Weights of a small image captioner: 32-pixel images.
Rows from block 5 of the text decoder, named by matrix and row number. Rows with one number belong to one neuron. Each number is 128 + 32 x the weight over its row's rms, rounded and kept within 0 to 255. All counts start at 0. Numbers have three digits each. After the name is the row's rms in percent of the matrix's.
# fc1: MLP up (decoder.blocks.5.mlp.fc1.weight, 384x192), inputs 64-95
# fc2: MLP down (decoder.blocks.5.mlp.fc2.weight, 192x384, transposed), outputs 64-95
fc1.49 095:082142101086095108094142110117123016094112101144079109156130135194115117103153123158131122147170
fc1.50 086:132086139160111073116144110111066089090109228121104174104167130118134115146072137122158134113153
fc1.51 094:127095159110132087108104162120158138150077161159160114139102100150110138151077093121188128130149
fc1.52 081:154105165147104080129165139166156144152074129122148179096097164171119169112140047121125160097119
fc1.53 074:133125142159146102101122145156086118139203113104207106140108148172164091125117144174112186116091
fc1.54 094:083129132131129136188135117164140135176097170109096147114075152109143173120132087095081082133130
fc1.55 113:124114125163032101155170094133158098142159135124089131178075133138120077140141176125160132107079
fc1.56 096:182139196160098128128148101127125134070113119167087102183090134168075130096145156076125097048069
fc1.57 128:088189101139170145086066140148108144138139107130114130188071151145157126146148120135048135150123
fc1.58 106:154120136039091102138124162137065132138088138069094122091138137085126099154094142110173130174095
fc1.59 092:134113146112114086153132178128112118080151078090110075119186099167126096114135115176168134135105
fc1.60 094:098156111207170048117148065165110135159140146129162165166100113162146013138155118089101058060093
fc1.61 075:131181104103071112128160116122122123095075099175076140113120151155113115175183067145140155102150
fc1.62 115:158082092132076103148123055119115114083111144045130171128120146087076140145162107150134122190121
fc1.63 099:149089110171156107058149141102108100190075138170172088186129085153095048192115124139120107170157
fc1.64 110:136143105133110085110124169146069075112158111153066125121119132170152187098108192127115172103079
fc1.65 078:158111134100113089125100128186094093119137151119137143146103175186152071122144124103133144108139
fc1.66 090:108117096164118085133142117165181074107108133117134128133176139111137163143111099131111091196153
fc1.67 102:142133119092115085150116144108067148152124110081121145118111085135068064155134197103116119091117
fc1.68 109:113125104104110087096136165114126061231129149115141093073200130147177175161112105111125099095123
fc1.69 098:121106213133163150160120163116138154123130174141113122107088126176110152087144161118147072110148
fc1.70 088:089091119146127132132062108114118106122103166147176184152163114134176072103168110170134173089047
fc1.71 103:170163136147195162156024185108133103172093147175129144163162090108125090122125055084160101099107
fc1.72 079:099128191098173123113127059135116161153082183079106223076114102145116085089152082152141158123092
fc1.73 099:183156174131163123206107144093097158129116128117110127171172086130108115172191104190106104133115
fc1.74 123:135207102101123134161149106157143101145130127117128203097110090176134084110183088119128146087148
fc1.75 092:169119121163137108144139164132127056108102077105153145113136107139160094119088069116052178021107
fc1.76 113:150157115132128166145139148086154142103164130178155095161168088127143089111142118123092093139117
fc1.77 095:132157119079156124123076095114145127120205117147062142165174125111130164103101103134093102130119
fc1.78 096:090179181131133110100114126135112086100086162142121091117165140128140106147151137100110079168133
fc1.79 086:144098135142115126144126176130070126066142036185135186137111117141083184148122113167092102125137
fc1.80 108:128075131125135088113117090128191118165135118132178173124105127115134141088129149145172165170132
fc1.81 139:117081173173143080054104154109143135155151137100101186113125150130166147193079146109084103126174
fc1.82 106:077121167162095150089096102116107107146107131104130146148150125119042097115131118129148144165132
fc1.83 115:142116114166134106117128160117129138157065200098132137124143115131059144127125103107160116166129
fc1.84 088:167133117111115180109108159141118105150140080115215120122120130103180136136146154101109106157196
fc1.85 109:139153113111172131107088073137186129121127111094094164110164108066144119130110132210138063103155
fc1.86 086:150129124067134121104130141132156069130171074114087119108124109127147164139123048146104105135143
fc1.87 092:128183142131151116148106144055128146093148089145124109110129151188110103103088189168127148128114
fc1.88 101:101118118159112109077107132069133124121105199081150144083107093155118080095148142178091149121100
fc1.89 096:162152190155111076121211137152161166063083107133157141137153152052121085105123127129109130145151
fc1.90 098:179149108177149157138090173141152125129162102150083173133186065182122142157114129099177091131117
fc1.91 096:091081138190131102087119148150101187103082113120195077118111086126126088166150081127167179132124
fc1.92 087:090120139133141117164079076106194161014095128169104149158128101082118139148147068121139123126153
fc1.93 120:100119120128103036149124070120170147157133112118154170131139133105118107216119120084111146123132
fc1.94 087:080065160183098121161147112071131076138160120136204133138105098133165123126141143122197124127158
fc1.95 089:085135135161074103170114095159125133145130143153160075145092083090167107142135094068143087134157
fc1.96 103:158109083156101190118109102139127172177139147161063116090119072108180158191163148137145130144144
fc1.97 095:159103098154149035128148175199110120136137098107128074104109153156157120137141108143115113132144
fc1.98 101:155167144100145095180136110111139097144092071111082080181094126093163058142199130097104051157126
fc1.99 112:179145126094078178117130114171167076142137108156083148213136177152145118076103145126113103087123
fc1.100 108:173122097163144141096147155078097175148175104116106148112124139106141071128155108126067088136146
fc1.101 093:078126145113125136147080123188118132153134152097155151151103080126082122157163141126147036097151
fc1.102 093:126093132090096160128151105117105156123079149116102158107126137199137109143112129124123219094167
fc1.103 095:082193138082137172112104114124145141177099148092118156097163091121085088171151118183169161119117
fc1.104 100:133141116134065116180099107120104110164094095074111214139168187137122142114097119126171087121135
fc1.105 124:143100111129166146128112187139109126177125123162154122110111112179182129105122129116090148094068
fc1.106 110:130107107194077104140114112175128141092122129159140139089107104072101162116182097092191144087143
fc1.107 113:217082160149080091169098095211165102125113119095120136129132110129124120147109158106146177090109
fc1.108 083:168114109099099120178180095152132120157157067123091154045146129120144135081089129140062106129085
fc1.109 116:110128084086133103104097214079133085128098160144116040193130075140100126114085069133137106120127
fc1.110 108:170093170066135080082114141157143164091143081126136145120106085111142170118126113133121116100148
fc1.111 078:118070111080116107064092108133134160123055136139140140169114174143125079143135200116176119129116
fc1.112 088:120162173174112090205141155132132136130120094148079136124084174119147201156115158111054086053112
fc1.113 069:140072179113128109118174085149140064142116145117088200152090133133146147129126111154080169115115
fc1.114 125:107090115174109207133137167128156123086181131030062114159152139133132107091074107049083090125185
fc1.115 108:166095121110137097148102139125107103125105130160083126116140126127113148182026165115070119095110
fc1.116 096:088133114140137172130110158099158136167116074093102161145126078112140165146107103184171136030113
fc1.117 101:103120113148117110127092154134119149161108160102141150152146149150101085107224140112110128178152
fc1.118 093:149105105096095133146137076170124082136195119148160086146118131191159126190092173104141146130075
fc1.119 098:158138133140117141141169150144051169121083144098112104140145118137061093110080120127054124102153
fc1.120 099:072150165142082096105148102103133148150169143122169145121187156148160125120108123125133119112155
fc1.121 109:116120121102145108150139129134130126124125080148095139139162148128099048146128175082180122149186
fc1.122 106:084080150118112112159085183106118148171089122189109160092169083142174073071100112138129154113161
fc1.123 092:144114154176165097142116200162120191080115110119149093102166117060153094110125103151160208096164
fc1.124 130:085127158175171080057115074178102080158084101137139120199142122181133128166110118120058137124145
fc1.125 112:137061127082119122143140108101107092148076135167089186062167144082113163169065133112096135088086
fc1.126 104:113138127155125131171115183088108132088138137143149092080113096117192183107063068156111100089120
fc1.127 090:139076116161146119089153078167074110140142149076088124245121099133106060148096071122114134152106
fc1.128 099:170091097175211161166101058091147102056095105127117118120135132051088075119128094097150047088136
fc1.129 108:151133084086150193138204110090126139105131150096112164097163103118091104147124101072131136134102
fc1.130 097:119159165095172166139100128193156119172146108195129177112119154123192189157131098105123121081143
fc1.131 108:162105160154150100161168123188133184111064111098088135068128082099144112133148162160179109128134
fc1.132 105:104113147108110166122104124157114144167148158105150105174181122163169157103142103083147132151148
fc1.133 102:120198116171178104101108125181104116136113027172170135152080084130140127102109085129117175084134
fc1.134 062:111097157185098082129164078144121190096180122126178196102188120125115100110129158183075136140097
fc1.135 103:150107139136162166148168146125113064095088054147084178141092096183103180188104204098090103118129
fc1.136 094:169097153204115098126116146146165169110117097117110147134112100030125139065176144111180066127186
fc1.137 110:114110133124117144106084190135137069171182132166092136144218089168108109135178133130146158109131
fc1.138 103:101134167129168158149107156170145154138138162075091148153118139131091133071181108089083138074140
fc1.139 094:127202146193096147139114153108184129146082118113111095142104123111074088089133087076133092101134
fc1.140 098:102093107184098107135181103152164098059195115138147154121190117163064106120137076135153120092121
fc1.141 069:115117151203136145143086191118131135107118208110108127105080152126125163090146107143105082210119
fc1.142 101:104122105080173117136143039130139141188112180114171175121118122092116144119114100134128133132135
fc1.143 096:130179088163164103111095125046134114160170155109147099103134151144155101142167075172139116123128
fc1.144 110:214157132095103029095157089141110157156123096114104141178088136099161182088148127102159214128122
fc1.145 081:117164144158109120126102117177099126129100123093117147172121122145136135138108063140120137053089
fc1.146 087:102059161110105119114124164175112147091132111114129148074138170159178129088163138144153130079160
fc1.147 086:165098076168186146099092150127097156157076089135133140166140116115171118092161170111091137164192
fc1.148 107:170123144123094182126140070147170197087105120094102105165064145154173161101194119061157175107124
fc1.149 093:090137118104133109178074123109061116143149144144122073177081158142159107122104175095126168183106
fc1.150 110:110083107189135099085162124141089121125103099126157150125106089115112152081105161189088145094108
fc1.151 098:139074150119118126086092113121118156129108143080123091122116131088119212111148113119179110103144
fc1.152 100:125186167077173132179208146162193092112163077170094154082135137105095082138107126123120128129134
fc1.153 089:092101103135178066040089141125181183118122129121095208186141141140126132101137065157109126146144
fc1.154 084:128208147121152202127059118148110084151101138170088119140095170232162128146154147140183142099104
fc1.155 095:146122137142141105096124033134093176117106142122068147145147153107155128116156113172174161162105
fc1.156 099:147185140109142218111132077073189068142122107148140119123119145141059143125126106095146203119205
fc1.157 109:106128073128128123102078136129132176149156122194094167108087181105063087193141134119107203118101
fc1.158 094:102103125172128100081115196170104150153104161157146113180127098065117140073074141128213129120146
fc1.159 103:109081108136193081172094140158159147111112161143058131151137118153143116119171069092134107112096
fc1.160 098:119100152092136119179167147139125118076104098136113135127126131135128097154130146080060071118071
fc1.161 104:131116084132081107123147162103107054151182135134101130120090095101164142163163157077143168151097
fc1.162 094:093043190180066159157113116128148183139142108123120167127136144138064131109117069196129127159147
fc1.163 097:182083131090128157166115148141131160115145106157130191101125114145077084070147127103173164110108
fc1.164 086:200150170133132100165084150140126132116164177132091126174090153170124205176182127120119090099115
fc1.165 097:101124101186132139124115182072099178124106132170159092156142127070117146145116152168127145121170
fc1.166 093:129165172137141069143130099139109106114101155080144163186140118070159127132113187115141087070136
fc1.167 102:090115123149129085144077174186081148131106153160088161093178130129157115107162178065160167124100
fc1.168 104:169140129156130129102057175170168127108139194147089142145147129175114164135134129112116157092087
fc1.169 080:118150135065097176116185093182128163137083090139078154116040124149199164104109132118127167123125
fc1.170 106:123216137162099123109117173118140126136153145140120134134119132114070153095175051154078137076140
fc1.171 100:156104175144083083137065112120105121168079168137057128115055108120167158116097104114119126189109
fc1.172 096:095136110144077080133076127098160099104118140173120119116203174129125102111102085107120153144127
fc1.173 067:180171111168105096084170166110142100134129140199145159127104169097134197096175161084144053104141
fc1.174 090:178119139120167155138164157180122129154083165149149139145110157181123167091131125133115125142124
fc1.175 084:135137129191095131100085126099126104031132141088152157144173182118154113107194134113098127092142
fc1.176 106:083142117134102107149054158146124091233172096125139090079191143120098106143217160081118168109148
fc1.177 113:110118189100142139113142158151079057146094084164129134097139154112130102129142138138135120098109
fc1.178 107:079043183165159132094127192168140158131087179161139089098098143135067184101108143095143140183147
fc1.179 104:121089134120188154108094133116154099128162131145136112127136113144094161093131130114116128159217
fc1.180 108:154115119159108086121119153126155168106121105097197081124102068068189107099151094148153138136144
fc1.181 101:155120153176126119136114107081125129125085153139109122190123086121118109146165135102130155110100
fc1.182 077:200117123153154158117141184153130169157148152171111144115124130170098191140154180129141081159143
fc1.183 112:127084138119116102086059163124117169126164150188085145145118173123127115165109078142142123142184
fc1.184 103:087138156183145115083162132128103166078152109125109138131070097114142086104194132134099164046132
fc1.185 102:121097126104178120110113147137076136053127134121086144187177127174093100145120131125110061103146
fc1.186 107:109104088168093153147175101151115084133093142147109124128132112079160164126129120090120100173117
fc1.187 101:163078151149115106125113123081186119165103094132107142088150137104144151139168102167098169104119
fc1.188 115:153140161140112086092131149086131134110129094135062096096142148118112183167149098157160134106158
fc1.189 084:104096163129104091141116132165162096097073099113160088167143125107063127080144159126137072154090
fc1.190 102:177136191118092071136172155150149163129116139087085094199099084166115153131091116104203106123169
fc1.191 103:103183083089088170093156141092131091126152151120131146137145083111109095135180125143130178051133
fc1.192 096:140146092106134091130044111117075139116155146088116082134085117130139082093131118125097108162126
fc1.193 117:146118057131094105169115089098186107098095107104119167144169068124101104067107127124137101103121
fc1.194 097:146146169158122102130075133128127182087119112175132151122189134169084139158149170092134121113129
fc1.195 100:135141154154132122106179166148104135142184130147124139131098084082109128168054079161088135102106
fc1.196 083:078171124112130087122130115077119098093156119121116124118115204100138155149122185100124124131105
fc1.197 137:135090174124140145127105147181086119145083112134116078126158095170130120094074106057114081133115
fc1.198 088:109157162154146155129107148105157155122170152133132204151138096104186172123173117120127158021115
fc1.199 103:117116120186111150118182091159127087188122119065100172146146171193121153177098098102129144109047
fc1.200 090:099087109167117119117079160085064137112131115113128158129144170132120114074152138114167070048129
fc1.201 089:142180145133097103198160069096138131144126094184080147135106095155135133163085123102125155109106
fc1.202 113:105052104126141102085093143106115114141059083146128111160098139143118129137121156137153143113189
fc1.203 083:108148128231113154088103120064144130075103144136125132129166125134098089202143100089069097159155
fc1.204 116:127155132156103118169083100093074138095174144123146125070126132158106174157173102113081134166106
fc1.205 098:150160148103166139124145135122175118109088128089157149114062097136076123180158190135207120107169
fc1.206 091:082146102190153139166117151096147093141177057164184157065122068133120104146150108061126107111118
fc1.207 077:158110117185117139140120103151151111155106201161115097184151151186083103132185105102128194118121
fc1.208 106:141074217146166100097122125053097142125126166109122117096149127110094149108165101161145159120106
fc1.209 085:152104178137150157164090137148147093156134151095122115105154108148174111124191060123138188099110
fc1.210 093:125099121106091082128151095199134135172115081073134195097194167102098088148114123113098057194121
fc1.211 074:182147119171116134137169184152122201159153147191104135158147145135089172116166167121142092157189
fc1.212 109:142129123139077119096100119144140116122171148075119115183145182120065097075124084174130124109124
fc1.213 107:110090149106149162079116074159121143086110092148115161104088186070093163119118095133098150140178
fc1.214 107:160176122217141102084134169088097140192157144135076072142168067049083151103135162172191077136151
fc1.215 125:130175121104150185146141158125107102095164101132119094175105087126159101190162145095080139115126
fc1.216 123:069156150110102127159082168155141161059126117155127082136132120157114108072131186153188189154142
fc1.217 101:157131130144141112164106140054141113160123108115106127109128163116165078146191068109158133101172
fc1.218 108:110075157095162088112164195129126177198130110154148127127187131173110153136089173132096133091184
fc1.219 100:140160117186134134095186191151163092123179160133083173111144117165130118138142144097172117163121
fc2.49 100:123148156108108143073079151134135112119192170084124194125148144114088110136152157082103116103140
fc2.50 074:076216053060161133090064116062152089137147108150115131080074116117144164095186183141109107114093
fc2.51 093:150100143154112123157131098130071102117110119129147076148098113082166145137145175119142163132128
fc2.52 091:163162087180101168195160148121155120071102172107105124125134106175145100080110160151116132100124
fc2.53 077:133151099115124119157129126108135138131081124142064056098168125122135125172079099110138117159143
fc2.54 100:158183047158093128147106166095094141118113156119098095137087141181133134171152166123155137136109
fc2.55 121:119108133079059103172145150096100098131137147165101131137132179102110160083153121125187162180120
fc2.56 117:149158103131152121133125143125124175092158069128066083159153203125113100146180193078123115124091
fc2.57 099:123141113144068106186112080156177105153106154098100124022119167086170108178122128135160145143110
fc2.58 104:082100106105160105166132094121178064133102114195114143104108123107108128092169137149101113155085
fc2.59 097:124085132104131142132134146096088148099140103123115089112165190126161107125157100145101081108130
fc2.60 091:155131118103131155150127109102085142147120152158141167103107114104177126115077138156181164213106
fc2.61 067:063157111102127217094147068107120069080142108104123094134144134095151108091114087135103149184162
fc2.62 112:135081053147093138153102083103127095152103140138106129140191182187162084144092168073129139093131
fc2.63 104:151144128137139118108109162096116151111081138077112108082132129137126162078151171179184145113084
fc2.64 104:102137124122138178151082130120085136143151168105117129155080151131157163081201177089131165123158
fc2.65 066:135128105168154106102089144149204084155160150115132138116073126103163128134124133135110138132162
fc2.66 106:118167096130132147119131099137133095121141130132161079150172145145128216120066120156147150176150
fc2.67 094:118164114174141090164147078118064158126115151178132143101109114179120188125121126135128088136122
fc2.68 098:057081136098111166114155126078184154128155129128171197152149201135109135143167142115148157096138
fc2.69 103:141135077123099102109079137116063116090110099160156102121136176129155144167084104133134158093122
fc2.70 088:147135114157157147125130100122103043181130157149121124169203107116105160131144162121104122119116
fc2.71 098:074101144108113130087186118143107163106131141107149105114175129131154122122134203170120144120173
fc2.72 081:122124109162161104173149176084075108143170049140126111104108114147142064097133193112135192097065
fc2.73 096:077179156108090138089115109166182097119114161081118142136153138082180136122117144095144166083159
fc2.74 115:137143148096172139124149129126120156094183100127156143203157121121086139114176147135111148088066
fc2.75 091:130113087108149138124105144126127133142136118089070177132159123112107077164109152102089129137048
fc2.76 105:176094174091118075124099132113124133136125109150141110106138068138157089146117128139091166101087
fc2.77 100:227107125089084145182172122112147129117143138119112151146149081157106164169096173166126137157137
fc2.78 102:074102134117068106157122126187118161101070155184112098144140147133157081151119123151133125124122
fc2.79 080:145115105113152135108200187156167129138152135136141085187120099099096109085143125077163131049154
fc2.80 105:128107157136108155106129134128141165143111117106112111146123170221171126123088110101119117167130
fc2.81 164:166091120114122091038132178107140144179122198111148167134112190144138139164079147122077134116204
fc2.82 104:123126126102101086169178120149120150125132161164092160103133139189185123155111163141200110125120
fc2.83 118:129068177092083099139129131123199140125144119114139155161145181119161134098179110091167153140125
fc2.84 093:102125170128172164166124199103130069085153078139124102139196128121138098165129093125181131072119
fc2.85 106:112147156163140142139176189101174119142144091139141065121135153091165106081122144149129189143125
fc2.86 085:099120125145168124103159154131129154184135145107127124124086114116153120074152113143116130158120
fc2.87 082:123090136147075139108087159137076147136111178117109099154118098139080121151191158093104117159137
fc2.88 094:144140151154140111154140141137130144143149114108140093134101160149163156140159184157142150146132
fc2.89 087:075131145121144126160047099163118144135117113162081150091062154085144139054091161102152096158224
fc2.90 092:106143165096105147131137125092096150133166137134117193133139106105172079160089154154163147146166
fc2.91 097:198173136094134085131118101098142080164070122170120128090121160138208125142134158151071118128145
fc2.92 094:149082102112141156147117090180116160091084171162188090131061129146124097146077141091184091084089
fc2.93 119:157128055142132047139112155156135147137111098143107149134165117098150147177072084141130111142198
fc2.94 096:113068166074074113060117101095123128102149125023155193121146159151129166132155117143106087105098
fc2.95 088:131121106098128135069191152093110159176159099132086133143180130113155130153131140121098122120121
fc2.96 103:130097200127171112162130154099085062160101113157155103141139141143163158109118132050096127131077
fc2.97 101:173082135178122134141174113135146119191128116137066136104129101140166157117079110215099126109090
fc2.98 098:145238098130093120156095164125174145160119135095111103114111113143108154102156136118104139163090
fc2.99 109:202146093143102112125127131107078176130113164104118142090078119169074109144138223174129130158158
fc2.100 093:096128140082141144164203107092137134089108081159143120155087081138151144107074178107184107081107
fc2.101 104:173063166182064136130121115165112163115121154079100143146080163119131144164065098149122137125101
fc2.102 102:127100104139133107133204110159177110120103124100133128115145137107108162072118115155121133112120
fc2.103 098:134081104092146126180168140113117158120150145149134133089095080189148152091117101147154109169175
fc2.104 090:121118094096151140069163167090171121119142128173084121194178105093115162106172175116141176105125
fc2.105 127:137188155168165090128120072110179098098131104066157162082088147121153123153082093070146131122153
fc2.106 089:112082158204132167120114119120097089133144111120144123123141141099169126091180167126106091172110
fc2.107 101:070124056102153161062144079156118089087013102113098104112116117149152126082070157177137101089093
fc2.108 097:146100114172201102132118136120113167116074125152143071134133147155144118171174172176108181219091
fc2.109 109:126165143188169204131065130120077157132140151071164154110089080096139113098129149107122145111122
fc2.110 114:116134086125183131109133127052147136093130117107120071148107122162212100111105163101094123075167
fc2.111 089:169139139129151067070141146152130144142175128161105140126103204145149101111101120169190122214094
fc2.112 098:177064155095058140118154145132034098100090151146236112116126096111057086146153122109154144092123
fc2.113 074:146142135125135099142139127132097184122117090147104125143216121119100195096059092159153165105197
fc2.114 093:178161149099159108184109117142113130159086110208168152111156164151144102131153175129136120144096
fc2.115 122:098071158138112145150129140102107083133101153090133155130116137087092155072125101122166149140130
fc2.116 082:103089136127132115113150133085132171079140070129149111128154170088161125109165106099126191064099
fc2.117 103:116098090127103117125167132117143106068163139162124123197102130147149155124086126186128154109130
fc2.118 094:085113097122120106123168147162134113164153112106101104059095131142109145120151079132148159175171
fc2.119 078:101129154107147162120111110112160112197143174075114123084107149117139137129145099172100138172119
fc2.120 110:130082082215167149105127108065137164119147162141143146142150138085109126080116157119134173152097
fc2.121 127:089133152146153143111105117113131136124174162123176187111105108131154234115149114124099151063059
fc2.122 105:120145081103107091147082116143101165120120163106180119121109145148118159167089097078098108141098
fc2.123 108:181086109112130127135144091174101136104131155158110104111106155081107154153104079191098061101098
fc2.124 107:128154132151092148160107124104130125137125103146122133090131144103103137107210118105117100166131
fc2.125 103:106136089212135134109088079123131064215122217150092126095096140125139117120129188176098154162155
fc2.126 098:159151129094151183131126136135105155160156102091161107149144160101145148096029094126072132108134
fc2.127 092:076148127142133118134104205105138162145102087166120124073177129109127141104185186141129159072147
fc2.128 091:134138190114089123119104105120137108128149114121151136149117096107128135115110146112120158160123
fc2.129 134:160127084177128098155166125158114114145171171144125107096135126104145144195073126117077131131152
fc2.130 099:134119119162129180110179086145113121086086088107104102089145114090106109182128091159100138124106
fc2.131 110:134098169116157134114131127152091168152168013148150140087129141122156151116099143080099150165150
fc2.132 100:147139100156138124042186120115116067127064097155121148070141089093088093124122137152145148108091
fc2.133 103:144106131108130141110113117171176082183059171178115162174147129158092134101127134111145133139129
fc2.134 066:115097126144063104158126112083106126100106155092064106117126115063177146121108122108158104152113
fc2.135 115:166027108147092199141120169064138137091119145111114134093151105118062098119119075147151117130050
fc2.136 095:163092129126149141178093157134103146124133132114143122096110098154114139080111101105119108050192
fc2.137 111:141147074171123086118183126124085142094121153081129143177142121089158118164137135105176098133162
fc2.138 090:119168174089100122178172087114075163111128158137159133115092049102143132184129156134125114093082
fc2.139 092:060100062138139094132126152081044200119123148121075109145167112145129130110109218160067117178107
fc2.140 104:144128094210093125102153159136111184118074117142173170104085105141123146154114160155173139182143
fc2.141 075:097081111150131111124165132104135159175141135097083112141152128193160142116149156135151061059154
fc2.142 100:114154163091086132110131165098115147089124111068120114158194123144116089061118149149103157125127
fc2.143 095:108149128061154136094114143163130107138086165195102124148122113133170074172128132151129117118113
fc2.144 098:196104097133078108107097181131076068135132099142161158122101126132139132102165120197127154161106
fc2.145 088:066135071150153159156144123119138165116117075140149172081116136163110143143127116123131187123123
fc2.146 101:115094145137116155144136165098146131115119118142074161106121176079136133125123059124077115116115
fc2.147 090:163167083145107078081072127115123113086152135117091064176098135109196120169087165128126118205146
fc2.148 103:096137120150131180116122118119099097116149110151090068114076137124092126104084098148098146133106
fc2.149 083:111114162109102126133140099124158202157105153142120089097110157097082082131146133148110151139136
fc2.150 108:110091177144129105073186148114133117138146160126081144088163131092149085113164104185118125128131
fc2.151 091:202186096126100130148173161131075104108172123093115179127135154206136133159136086133110160138155
fc2.152 102:088122130155116162161084121121095156123150173168200153168114141108127125172077094125130082102108
fc2.153 094:113158115101099162066152103111081100155105194131144089108107123150154117136029116173101146110092
fc2.154 080:175144130134173044067071138118104120108151154142093217069163101096140148109106128148121104143115
fc2.155 103:087148170141113211103137119148144126100155128082141172072103130127123076136072112130064120122120
fc2.156 102:093129148186155101123109190157100094105166059091134109145188144060152131135084098117098069137106
fc2.157 104:123137140063136113141158088185142091108168048056137115162114078161146113131121154076136127147138
fc2.158 090:127129132122143128203128123141108199102113104142123129128148148124164132152170141146155145175141
fc2.159 142:137087140152130140123156145126187190167107148123125130140083165110128122122135197129170176118104
fc2.160 107:131074119173117113142192092146096081124108163156173132175087071108096101145106136158117094137132
fc2.161 101:173108139122125138116106112152131134078136092140134163153163088141120143111106067149099115129114
fc2.162 098:087133123110058099093080152113107126103146117081075177135119097197079123126138098179134090138137
fc2.163 097:083112103123116122186175151117160129152119094133041190150131136137172111183143131188139150150125
fc2.164 086:158143112114162110116104144101083097166076099154104124115111107117079150099167179066140101077148
fc2.165 097:144096119101102084145134071165145138139123108087124192087130122132077187092156143074124108156131
fc2.166 090:140161093119099159154108107161161107162118229119171140102106126162160111108153111124078139155145
fc2.167 080:141133157079162154170137124105139098154150112155136168139128141119127120114113160077136081111144
fc2.168 130:163155120160172145117141114136171189149122176117129120157083160119164144099094147139130189155121
fc2.169 084:124140092151131070153187149109096107157200104121123185163176109139145137144093131112061096138125
fc2.170 102:132161106186133115091118184083147164171169159079101117185155086100102142157160116158079107110120
fc2.171 089:136158078183140085116100121077104054132104089088150094101080156092119113156118131146114127158154
fc2.172 090:167044172135113127194082155153135136094128106117083117072115192164101118118130156122143090119070
fc2.173 074:191144101099135134150111163106109137172166143150176174102141123145083078114158149116142117106179
fc2.174 095:146160093105132096141169125165138111099108079167135164159134132143108120149146128132167117206174
fc2.175 089:199113126170087148107117181171099173111136127116141133098139109108126070111142053142159101084176
fc2.176 087:155093120146095127169101098131159058119104068149096128112130145106168085129114125082101079231057
fc2.177 106:149138118116131148107138113075169107156181085123136140140125141090159145117154141102130130078108
fc2.178 113:134131124114121126067073086153158104098156176164138124169105159135133130096108111160158177116138
fc2.179 096:130102140135134104103077100108125098144127115130147166061155113112112168063106178116183188115114
fc2.180 119:170087130156185103108126167106113164137164112096189169055067169134145091099140166146162146193113
fc2.181 098:100146138105165142125137170130111161146082214124084116159096107144112121201115120170088064081145
fc2.182 083:223127049126099132139134141169157166182107101167134103118132156135061161080111170104131102135230
fc2.183 118:124141078110140133146157109158109065097102112105145135169117192116103130100151145134086070117079
fc2.184 100:123139108169128140124150136099128172115183064082112139103085127100137125120155092147138076078095
fc2.185 109:127016116120098108116096151105127083112151142194153093077165098077100120080122123152198101161102
fc2.186 118:100104169131117147127067134105145090119102134150136117140144103112169155151111029130146137169144
fc2.187 100:164191112086155096117104164142156159137077109085122121090156122126135115145131176158056149127113
fc2.188 114:112109093093147130136160109091143069069131143199076120142122133140122140138161104156126089171111
fc2.189 083:151142108117082134162133130163154076089136106105152029204164156150104121050121144111123099146058
fc2.190 100:090136092161166206099144119132134142127070159151165105101126135107134104188159145072118132134149
fc2.191 098:157182168179142140102174150119127186161094145125157099157101130140096125157122126033181112099153
fc2.192 114:114137143131118156115143128110124143125109060118098172069142142134087170116112088149184135115118
fc2.193 112:113154103113131125077123087126124079113148103107151068179141126137087129144148096087117156130129
fc2.194 108:169182091184170161151065134086135180095111144158144093153207116120112137159124175077135083132152
fc2.195 102:116179088154152139107123133147065105104125090083105153118157128137093121107125193146155108175150
fc2.196 082:163134168106107121131163103110116083122091096121064092191192121085108161124134184131109172097129
fc2.197 107:117175129144112188131148095074195089084169090138153195108131136140139155183163138102116144117126
fc2.198 090:111132138178102192109150156107178122173191190132159154082131120136165140089172128133092159095083
fc2.199 109:158114114117107106144148119162158144130104129167114095099164134094102122165071103161118151082126
fc2.200 102:121105161174121137149112163071127179135140151080164121110089116141133129075112094128161065147158
fc2.201 097:124153168127114139147147135125156140092085133099119140076089180155125156152146134107109133137115
fc2.202 103:166172113058170088131100099127103131145131111131174141136043162111142065181110143114127147115162
fc2.203 084:110104077152142125152118108151067117172154156109137046158129116119116165111139204165115129150152
fc2.204 109:104096163121087182091050131037146132087117107126164104077181173119180139106158132135157146125120
fc2.205 101:070160146101071168122121108071153123170160088172110148148170129089131091176170061112141030128101
fc2.206 090:165131117078132155096141140062047141087142051042141156132119181160170168112134132139106154111135
fc2.207 089:170123113153115151169175142133146127128149186134141105101078202136125167047100090116133090167172
fc2.208 102:125110128123118160112139113155117102172106110090143075099136068187126134138122182120110074122201
fc2.209 083:075161163086145135100147123124146118129140033056099164167096144097146131175121146175119175093090
fc2.210 087:137113096106139132131074119067098128137131143106117127136088096108102118089139154103127200119122
fc2.211 083:244139090134109134109082141127182137186147083145138101118136185143086120103122173114184110137214
fc2.212 104:143114158115087167178166131133119136087129130147083106121139080190098114166160188087171125143155
fc2.213 106:099195142107113167108126162173126101119128181126122081131116156138138119134121123110155168174142
fc2.214 113:120112121168114128128153153086103175169169169090138097192183130127101121144149182179104129146115
fc2.215 125:041160165104144134137137157127148144142153156091118127143140106148133095225154109102064089080144
fc2.216 102:122110176139123144170140070122163126195049134148137163082145124137188112102160094156034115183094
fc2.217 100:095192112088104119105127111146138147108083122149189111172134138115115164103024141192120090180090
fc2.218 097:136135146111167156180139152087158118155152165175050161149184154100120096172159147134090101108165
fc2.219 093:121097128134095135155117077111096136100143108143196184173099146097114146099133158087158143147118